Rows from block 5 of a small image classifier, named by matrix and row number. Rows with one number belong to one channel. Each number is 200 + 40 x the weight over its row's rms, rounded and kept within 0 to 999. All counts start at 0.
After each channel's rows are labels from the 100 images, of 14848, where the channel reaches its highest value: "colour at peak" is the nearest of a few named colours to the mean colour under the peak. Only what is clearly more common there than usual is listed. The data: pixel-art sprites of 400 made-up characters on tiled backdrops.
# p10: first pointwise conv (model.blocks.5.p1.0.weight, 128x128x1x1), inputs 0-127
# p20: second pointwise conv (model.blocks.5.p2.0.weight, 128x128x1x1, transposed), outputs 0-127

p10.108,145,175,232,192,156,252,221,141,139,303,239,186,178,276,211,174,165,237,175,196,150,265,173,254,215,184,144,250,250,180,165,199,132,216,275,271,209,198,256,226,234,149,209,252,261,235,159,174,157,196,196,190,214,186,134,171,262,186,168,135,133,152,183,227,151,209,218,150,204,192,222,223,214,234,175,194,226,195,274,197,167,232,273,241,264,172,257,106,187,208,179,184,155,221,258,208,189,236,214,232,199,197,272,286,231,182,247,206,235,203,181,217,188,220,202,154,228,163,203,220,250,194,245,181,185,181,221,117
p20.108,181,216,200,171,184,157,214,223,219,190,235,218,172,158,155,224,226,227,144,188,156,170,309,212,179,203,238,151,175,211,221,109,197,269,215,255,273,224,219,187,236,209,223,231,182,195,224,189,222,164,224,159,173,258,165,202,156,149,214,219,168,139,293,173,239,161,232,225,164,91,159,183,208,128,253,160,226,222,174,160,163,179,169,181,215,228,272,209,200,258,200,157,136,200,214,253,170,211,222,236,195,190,265,302,148,182,169,121,224,185,249,243,204,180,246,269,241,195,137,258,203,252,216,166,241,148,188,173
colour at peak: grey

p10.119,173,186,245,110,229,249,206,121,197,117,182,213,246,220,241,117,149,218,169,222,168,126,189,235,190,162,201,160,233,182,195,236,154,189,198,127,192,195,236,188,138,150,194,277,203,208,156,255,216,266,221,236,156,282,174,235,263,214,169,218,217,212,240,126,211,200,228,253,231,222,211,139,210,246,144,198,210,222,250,195,176,209,240,220,105,170,228,223,213,265,247,204,193,228,256,246,142,210,184,142,213,236,220,251,191,227,199,231,119,189,229,207,216,255,191,187,210,131,234,244,247,165,168,210,241,165,286,189
p20.119,256,181,211,140,265,189,200,183,219,158,277,154,238,189,169,136,205,205,171,215,255,147,307,239,224,219,172,196,205,307,215,145,208,213,175,213,257,195,171,247,179,217,173,185,230,216,177,134,185,227,230,150,172,226,110,244,272,193,196,155,221,168,269,255,137,198,207,155,151,153,158,172,251,168,147,267,196,252,133,170,196,253,181,194,205,240,187,240,176,223,158,178,137,179,132,298,181,169,177,208,182,129,179,227,160,145,180,216,229,234,213,190,205,191,190,203,195,227,197,149,218,193,240,205,141,163,251,152
colour at peak: grey

p10.95,166,177,235,224,186,119,172,233,181,211,255,137,249,206,189,245,292,191,161,152,253,201,128,169,110,185,145,223,238,229,239,203,182,227,169,146,192,209,235,195,152,230,253,189,194,184,126,170,142,201,215,144,206,219,208,219,257,215,206,222,214,210,143,273,184,130,185,221,152,172,180,224,215,211,167,258,144,123,198,262,190,232,223,222,152,181,188,209,201,182,248,223,191,144,207,167,148,145,170,200,250,208,303,220,185,221,177,150,142,217,152,161,135,164,243,225,239,224,293,202,218,198,165,132,219,191,234,278
p20.95,201,160,173,185,273,170,135,211,225,205,130,229,224,190,222,193,173,238,256,225,196,229,156,147,222,270,236,211,185,218,228,205,202,231,170,180,192,204,220,234,224,183,221,207,247,267,240,261,153,236,179,204,167,194,194,111,234,246,175,237,167,221,183,167,105,165,183,235,240,212,156,175,118,128,189,155,160,132,107,148,213,182,193,161,113,198,280,207,180,151,182,162,206,237,178,245,147,192,232,218,157,277,172,257,197,261,142,194,197,213,169,210,226,170,177,184,195,226,283,219,213,234,279,257,243,210,250,261
colour at peak: black

p10.122,141,269,229,218,181,155,176,237,171,250,164,222,165,193,249,241,225,218,203,241,228,188,144,185,235,180,188,178,125,207,245,258,145,203,205,191,217,161,239,316,226,173,172,186,192,149,124,256,194,208,201,148,214,175,288,207,233,302,244,173,239,216,273,211,208,126,176,152,254,208,210,240,175,181,178,204,227,287,187,243,202,229,169,173,172,181,218,193,178,250,200,258,215,133,233,167,135,215,248,191,242,251,223,106,239,195,219,222,211,172,229,174,173,238,193,156,235,135,153,246,225,247,150,198,210,144,162,247
p20.122,224,215,200,235,180,230,181,245,204,198,144,172,176,177,147,193,252,253,168,128,298,232,208,185,195,164,202,178,124,231,201,231,208,115,245,190,204,229,193,244,194,245,163,148,220,183,239,163,197,179,240,203,229,240,237,166,224,205,158,211,217,233,180,189,270,201,153,228,287,165,124,183,89,198,222,212,248,176,264,206,148,259,216,263,126,160,195,160,240,171,160,201,236,153,233,182,99,173,186,197,175,198,179,193,260,141,128,229,179,286,206,190,239,235,169,241,168,190,186,238,227,165,146,253,160,191,147,229
colour at peak: grey

p10.34,242,96,274,227,138,228,215,213,244,217,178,175,163,180,175,143,198,201,191,175,253,170,211,175,209,264,157,143,202,210,187,214,206,146,248,166,187,186,164,174,173,164,148,240,179,189,189,174,245,273,201,239,193,281,230,234,178,244,239,228,184,199,258,215,192,209,205,145,219,141,257,160,227,270,187,252,138,327,242,200,258,180,223,209,217,213,218,190,211,177,261,171,250,154,198,126,158,197,228,197,239,222,207,200,193,122,202,214,185,172,159,213,223,183,236,163,130,112,238,292,114,187,208,233,147,216,194,220
p20.34,188,186,202,212,99,231,164,163,152,178,141,199,180,209,189,301,178,189,255,195,253,201,244,227,225,191,239,171,239,156,202,164,258,168,181,135,201,160,267,199,189,207,233,167,202,167,178,190,188,201,212,218,169,185,201,260,180,184,157,274,225,159,191,221,199,214,233,180,211,192,312,189,138,210,166,112,177,138,147,252,229,279,202,285,165,245,241,237,206,212,211,160,218,113,283,181,194,242,175,255,238,246,160,202,182,121,256,159,247,179,160,250,222,211,197,253,238,195,165,239,262,215,200,162,172,140,197,210
colour at peak: grey

p10.110,216,230,219,168,135,186,144,159,222,277,174,124,133,190,275,166,258,182,196,258,199,179,101,208,224,223,245,273,186,173,201,196,153,204,143,215,192,181,215,246,234,140,119,228,230,192,208,198,154,187,218,188,174,271,184,234,259,260,147,135,128,215,228,210,180,257,238,157,206,100,197,154,268,192,188,172,207,219,172,213,146,196,157,181,209,195,218,261,234,246,281,202,178,272,196,200,234,151,292,171,175,193,252,198,211,180,208,171,201,210,187,227,207,188,171,242,173,192,177,144,178,215,220,162,238,188,255,125
p20.110,224,234,206,187,185,221,211,203,166,211,151,158,166,292,235,138,183,182,193,220,243,83,227,209,177,105,188,190,163,242,205,196,200,178,166,185,158,155,156,132,154,252,156,241,191,253,105,136,159,247,183,194,181,221,157,167,113,226,192,204,184,242,162,163,199,152,219,204,119,164,257,145,191,192,213,157,172,198,184,240,179,177,200,163,165,176,230,198,184,207,171,187,241,252,126,182,203,208,235,179,208,307,176,249,182,220,141,227,176,176,206,196,202,212,250,196,177,229,205,221,122,251,223,193,266,98,130,193
colour at peak: grey

p10.41,222,223,155,182,113,156,153,119,93,274,186,240,171,176,250,193,211,199,235,230,183,137,221,164,268,176,211,202,241,207,275,187,216,119,206,187,196,197,175,241,254,161,150,220,227,203,231,192,230,208,237,193,203,167,138,336,170,189,145,245,213,220,218,192,158,230,201,180,220,227,206,152,262,191,124,168,162,207,199,212,206,195,142,209,174,228,224,186,176,175,169,159,208,225,244,240,104,202,290,247,209,177,285,235,201,211,228,212,235,190,202,200,241,176,135,157,217,229,187,213,172,172,110,235,145,178,181,209
p20.41,241,129,190,217,207,138,219,65,201,201,207,153,253,185,230,269,192,153,138,190,192,237,206,143,265,143,243,194,190,177,286,206,114,186,172,246,191,203,204,171,191,225,205,174,290,150,236,183,131,236,200,195,252,198,242,258,195,188,185,181,210,190,260,220,170,139,205,274,191,215,155,252,222,194,249,227,166,160,185,178,251,238,225,253,153,264,223,225,156,208,198,235,220,169,269,202,168,188,176,211,175,176,129,207,177,161,212,204,161,236,221,226,254,154,257,157,162,226,215,150,208,170,257,142,209,223,268,257
colour at peak: brown

p10.9,128,179,124,221,205,186,207,177,254,234,198,229,235,265,242,147,167,196,186,148,189,126,164,192,238,143,240,190,171,161,227,119,193,228,222,249,228,145,241,137,177,128,201,171,167,238,214,209,194,279,221,250,179,106,243,198,216,185,177,192,293,217,206,242,172,146,189,239,182,182,144,184,195,171,224,172,167,176,168,268,219,180,236,175,166,194,214,210,180,159,153,248,254,198,167,234,180,283,156,184,210,218,264,274,184,106,155,172,186,267,269,281,167,207,234,200,192,195,237,221,202,157,201,205,198,211,256,136
p20.9,146,135,194,191,276,193,214,246,205,205,168,209,140,206,196,240,214,180,208,190,198,205,159,190,174,228,217,224,215,224,165,238,161,183,203,228,210,260,196,242,182,159,258,217,174,174,102,188,284,254,138,294,272,168,194,140,201,157,215,181,249,231,254,191,199,250,189,176,261,252,193,187,234,185,145,223,200,223,196,221,153,230,169,176,200,248,130,150,174,188,210,209,229,200,284,196,143,225,192,163,176,186,203,60,217,186,117,154,214,195,254,276,228,164,184,144,189,235,245,185,285,212,210,261,171,263,212,217
colour at peak: grey

p10.75,211,195,177,155,215,157,311,191,119,235,217,260,157,253,228,183,204,245,170,258,215,190,184,171,234,276,222,199,254,181,200,255,208,156,213,164,187,271,221,188,166,202,206,212,247,243,146,204,159,211,241,128,235,180,244,171,192,222,214,171,176,167,259,240,285,140,186,197,185,208,156,198,226,240,162,183,196,291,215,226,142,125,150,185,218,215,177,250,180,145,203,255,211,196,248,144,146,189,212,227,203,253,226,189,164,225,226,256,92,257,182,189,210,138,153,174,205,160,186,242,165,203,315,209,169,236,188,207
p20.75,209,186,167,190,229,193,189,188,218,192,206,263,210,189,182,184,125,204,219,198,159,162,155,233,135,206,255,212,194,145,138,131,210,197,197,246,183,160,199,196,217,274,172,151,241,191,99,247,162,276,154,203,214,225,197,165,228,264,188,203,183,201,203,234,159,297,197,166,145,146,191,172,176,261,205,223,180,227,145,164,174,295,205,231,187,277,210,301,162,179,157,153,171,164,206,207,171,217,190,255,179,241,209,184,207,159,155,218,199,193,236,231,198,258,277,169,252,194,253,212,52,209,234,177,180,208,246,184
colour at peak: grey

p10.50,122,264,259,250,163,209,208,253,217,201,161,226,192,213,171,194,151,257,227,191,149,200,139,188,228,174,224,98,170,207,317,195,232,221,225,182,195,217,99,186,190,196,146,198,164,184,255,209,135,201,206,163,216,206,244,148,234,206,262,210,171,178,238,291,204,228,193,274,214,142,229,169,140,129,219,175,179,248,108,198,252,156,196,252,230,199,234,179,211,156,143,173,260,217,164,160,190,210,198,206,245,181,165,227,142,174,198,200,204,214,216,211,209,205,242,151,142,180,271,174,153,263,236,189,182,200,118,204
p20.50,229,209,198,236,187,258,149,181,160,171,149,172,221,194,276,186,144,182,157,227,125,138,188,190,202,254,174,196,236,183,204,149,232,247,226,100,263,220,210,202,228,156,287,243,234,214,102,188,164,198,196,148,239,224,192,207,219,250,174,175,178,221,208,216,204,169,197,210,239,254,213,205,209,183,186,143,169,175,201,193,221,221,146,208,224,215,174,167,212,162,250,228,238,206,143,202,206,206,323,267,250,172,197,226,134,212,127,267,121,259,280,218,231,196,230,200,241,246,234,178,168,100,198,237,192,273,199,198
colour at peak: grey

p10.87,221,237,261,194,180,200,210,229,221,243,293,197,215,196,252,190,188,208,134,224,199,152,228,208,136,245,162,163,214,124,168,203,145,248,148,262,192,187,163,223,169,129,105,317,184,259,256,210,233,197,188,220,143,152,286,224,218,193,242,189,248,150,162,136,215,231,220,206,191,216,189,189,190,154,212,219,217,246,192,236,159,257,238,219,208,113,216,202,202,165,241,211,228,277,201,198,154,163,238,230,186,207,256,233,194,292,254,148,154,168,228,128,217,158,251,222,187,171,190,204,169,243,206,253,218,166,227,242
p20.87,225,219,216,209,218,239,162,227,304,262,199,183,237,227,230,244,234,176,260,221,242,215,293,183,202,209,152,180,292,215,209,233,226,238,127,126,199,191,181,265,170,195,239,193,222,159,248,165,179,211,193,177,168,270,195,244,183,193,219,163,146,160,209,138,145,233,254,171,170,220,213,216,184,200,188,212,182,170,215,104,154,120,236,244,249,183,252,176,156,223,178,198,242,159,162,221,238,121,176,125,195,201,269,202,186,230,209,142,197,172,187,247,217,149,250,130,235,227,213,276,235,261,144,235,203,250,164,220
colour at peak: grey

p10.2,196,193,128,251,194,224,230,209,185,192,194,248,142,241,220,202,183,238,229,152,213,277,253,169,180,155,207,209,193,240,222,147,179,169,213,145,196,182,180,256,266,178,176,252,231,209,243,298,187,201,277,177,250,143,245,279,125,203,196,200,201,168,195,253,204,229,213,204,288,292,194,135,131,258,150,200,179,215,202,166,205,188,172,197,164,194,180,220,139,180,176,151,175,206,210,252,232,213,179,195,179,147,90,244,218,218,229,238,165,247,180,188,196,121,189,192,114,183,195,154,166,182,182,119,207,133,195,142
p20.2,225,186,183,200,233,212,273,183,175,198,150,207,275,230,199,212,233,223,177,227,181,194,181,195,174,238,176,157,182,170,230,195,197,259,152,193,239,177,213,252,205,249,201,184,247,194,220,242,278,203,190,245,171,199,213,206,172,167,235,227,207,200,162,238,179,186,173,182,243,110,194,156,134,143,156,131,249,255,202,239,187,216,156,156,160,272,229,247,235,219,165,130,88,105,155,201,169,118,201,212,319,196,149,221,264,269,253,210,200,185,152,224,287,192,181,173,224,190,240,204,189,232,247,200,240,234,273,218
colour at peak: brown

p10.74,222,226,140,169,209,147,238,168,181,199,170,138,227,281,214,177,223,182,184,161,261,246,215,242,221,184,229,218,180,154,223,192,188,186,277,157,197,243,327,158,173,257,272,202,193,241,209,133,246,184,142,145,261,165,239,157,212,210,184,187,216,149,104,200,220,140,178,170,203,166,143,167,275,194,155,184,155,238,217,201,165,182,285,233,149,195,186,186,192,288,181,230,161,255,251,229,197,178,245,182,200,266,184,271,208,165,230,192,255,182,201,209,197,260,162,242,178,165,157,162,191,206,221,132,165,155,177,184
p20.74,161,214,227,203,171,174,252,150,182,232,166,182,183,230,158,157,157,202,321,225,247,213,247,191,147,141,154,159,166,204,343,98,240,233,190,159,166,231,209,165,241,140,219,218,210,229,170,207,208,186,220,140,187,212,181,182,283,284,204,223,192,170,246,192,187,178,249,130,224,186,190,238,183,220,174,239,238,208,177,196,168,243,162,220,196,213,242,174,302,216,229,213,272,195,259,192,118,197,190,170,201,215,185,215,167,112,212,206,171,238,139,163,224,197,164,175,192,193,267,241,167,211,227,220,209,251,171,145
colour at peak: brown

p10.19,153,207,213,248,203,191,262,218,196,156,231,186,198,217,173,185,254,159,174,163,126,167,166,230,275,200,215,187,181,155,172,168,239,183,220,285,164,170,223,149,189,201,232,190,203,189,288,227,275,233,232,170,200,253,281,164,257,108,154,175,136,99,231,203,250,148,241,225,179,221,181,226,214,215,179,158,243,149,282,246,166,177,136,152,187,230,179,140,199,178,169,241,164,193,255,183,224,244,176,149,196,229,109,185,209,154,197,216,181,192,166,140,214,249,228,238,182,157,200,103,230,218,162,172,189,242,237,182
p20.19,226,187,219,247,205,223,214,215,156,154,227,210,268,185,256,195,241,223,204,145,218,203,159,249,158,191,228,205,162,169,221,159,244,216,204,42,167,213,137,176,160,248,252,212,174,140,174,221,293,230,264,207,243,186,216,203,128,235,149,209,206,149,164,191,165,175,176,253,182,215,204,256,241,209,242,172,199,182,235,162,196,228,250,137,214,153,201,237,272,207,223,144,170,128,254,254,243,228,166,202,225,175,200,224,212,131,170,187,212,167,191,189,156,264,235,234,238,136,220,110,172,173,190,271,205,222,203,127
colour at peak: grey

p10.120,206,212,146,260,200,188,206,172,256,175,262,145,199,217,230,245,142,179,297,235,168,274,137,190,261,216,124,189,200,162,239,247,156,226,266,182,206,197,147,212,165,139,220,230,184,186,179,229,185,215,212,243,174,154,216,216,153,162,174,206,265,210,224,195,217,187,183,177,129,157,147,226,139,213,173,210,190,230,163,132,163,186,223,220,236,229,159,214,228,269,155,223,230,162,301,228,186,124,232,247,150,206,159,202,203,187,226,153,124,124,266,187,198,251,161,207,195,138,225,193,235,220,164,156,113,163,207,260
p20.120,186,167,156,133,227,170,157,258,213,189,248,180,149,214,171,169,173,241,216,132,258,219,210,242,226,291,190,138,148,189,206,209,192,148,268,183,264,159,226,145,212,195,194,234,236,345,220,245,256,260,187,164,165,178,226,201,153,140,244,209,161,237,163,236,176,189,158,206,194,143,147,153,265,209,248,204,158,213,155,172,168,144,170,214,200,244,194,211,166,252,227,167,160,214,132,133,221,212,247,206,196,214,225,217,310,232,185,221,192,180,206,178,236,215,153,196,183,155,185,182,221,230,111,187,266,168,202,175
colour at peak: grey

p10.82,233,174,177,188,147,155,186,150,285,221,258,133,198,203,178,231,173,213,300,171,240,210,242,172,213,195,155,170,213,212,168,307,188,191,233,211,163,230,234,131,272,290,207,196,187,226,220,188,150,142,236,198,216,182,207,154,256,291,192,274,239,232,195,238,211,149,141,128,200,177,223,232,208,184,199,259,167,185,220,209,186,158,176,218,202,203,136,203,161,284,194,171,124,287,213,184,213,158,189,185,168,179,179,210,202,133,240,188,264,152,196,181,250,214,199,230,149,184,223,278,172,233,114,210,199,230,226,187
p20.82,187,223,208,217,102,224,214,202,201,204,158,184,196,174,279,180,246,210,189,229,174,266,241,190,154,226,207,146,116,171,222,180,223,244,177,140,244,225,211,220,213,232,234,242,156,260,226,134,235,196,221,210,163,195,166,217,301,150,282,239,220,199,208,218,204,236,279,122,255,246,237,246,216,255,252,215,189,189,197,268,257,234,284,174,245,186,142,196,188,240,200,223,200,206,190,153,196,233,175,199,239,188,160,218,114,229,259,170,212,215,162,207,227,215,179,247,226,261,152,220,201,100,131,197,145,193,138,175
colour at peak: black

p10.111,246,237,167,244,205,140,202,244,188,217,199,225,145,294,263,179,220,234,214,216,261,239,198,240,235,179,217,113,239,175,216,262,221,206,258,250,175,214,230,230,135,183,243,214,237,169,119,229,199,221,152,207,219,178,251,164,221,191,185,94,195,177,218,186,97,138,210,238,220,199,149,170,180,191,206,187,153,223,202,270,191,161,179,189,158,109,186,267,171,209,129,219,181,139,205,158,160,148,288,150,177,214,203,128,157,201,154,163,275,208,134,167,232,172,173,182,177,174,176,229,173,230,195,183,234,245,177,191
p20.111,176,146,216,282,240,165,196,257,205,101,241,160,196,140,204,248,258,201,181,126,230,247,230,155,291,179,191,216,173,225,211,276,188,224,140,169,223,245,264,264,199,178,203,182,231,179,213,188,205,143,226,164,181,193,269,286,156,202,251,155,212,220,208,214,176,184,145,184,205,207,186,185,218,210,129,264,190,224,167,197,161,211,162,232,186,173,217,232,154,165,207,195,234,200,188,184,274,211,239,193,218,139,217,166,187,206,301,155,240,181,245,216,223,244,240,194,158,120,231,256,237,255,178,219,177,160,248,307
colour at peak: grey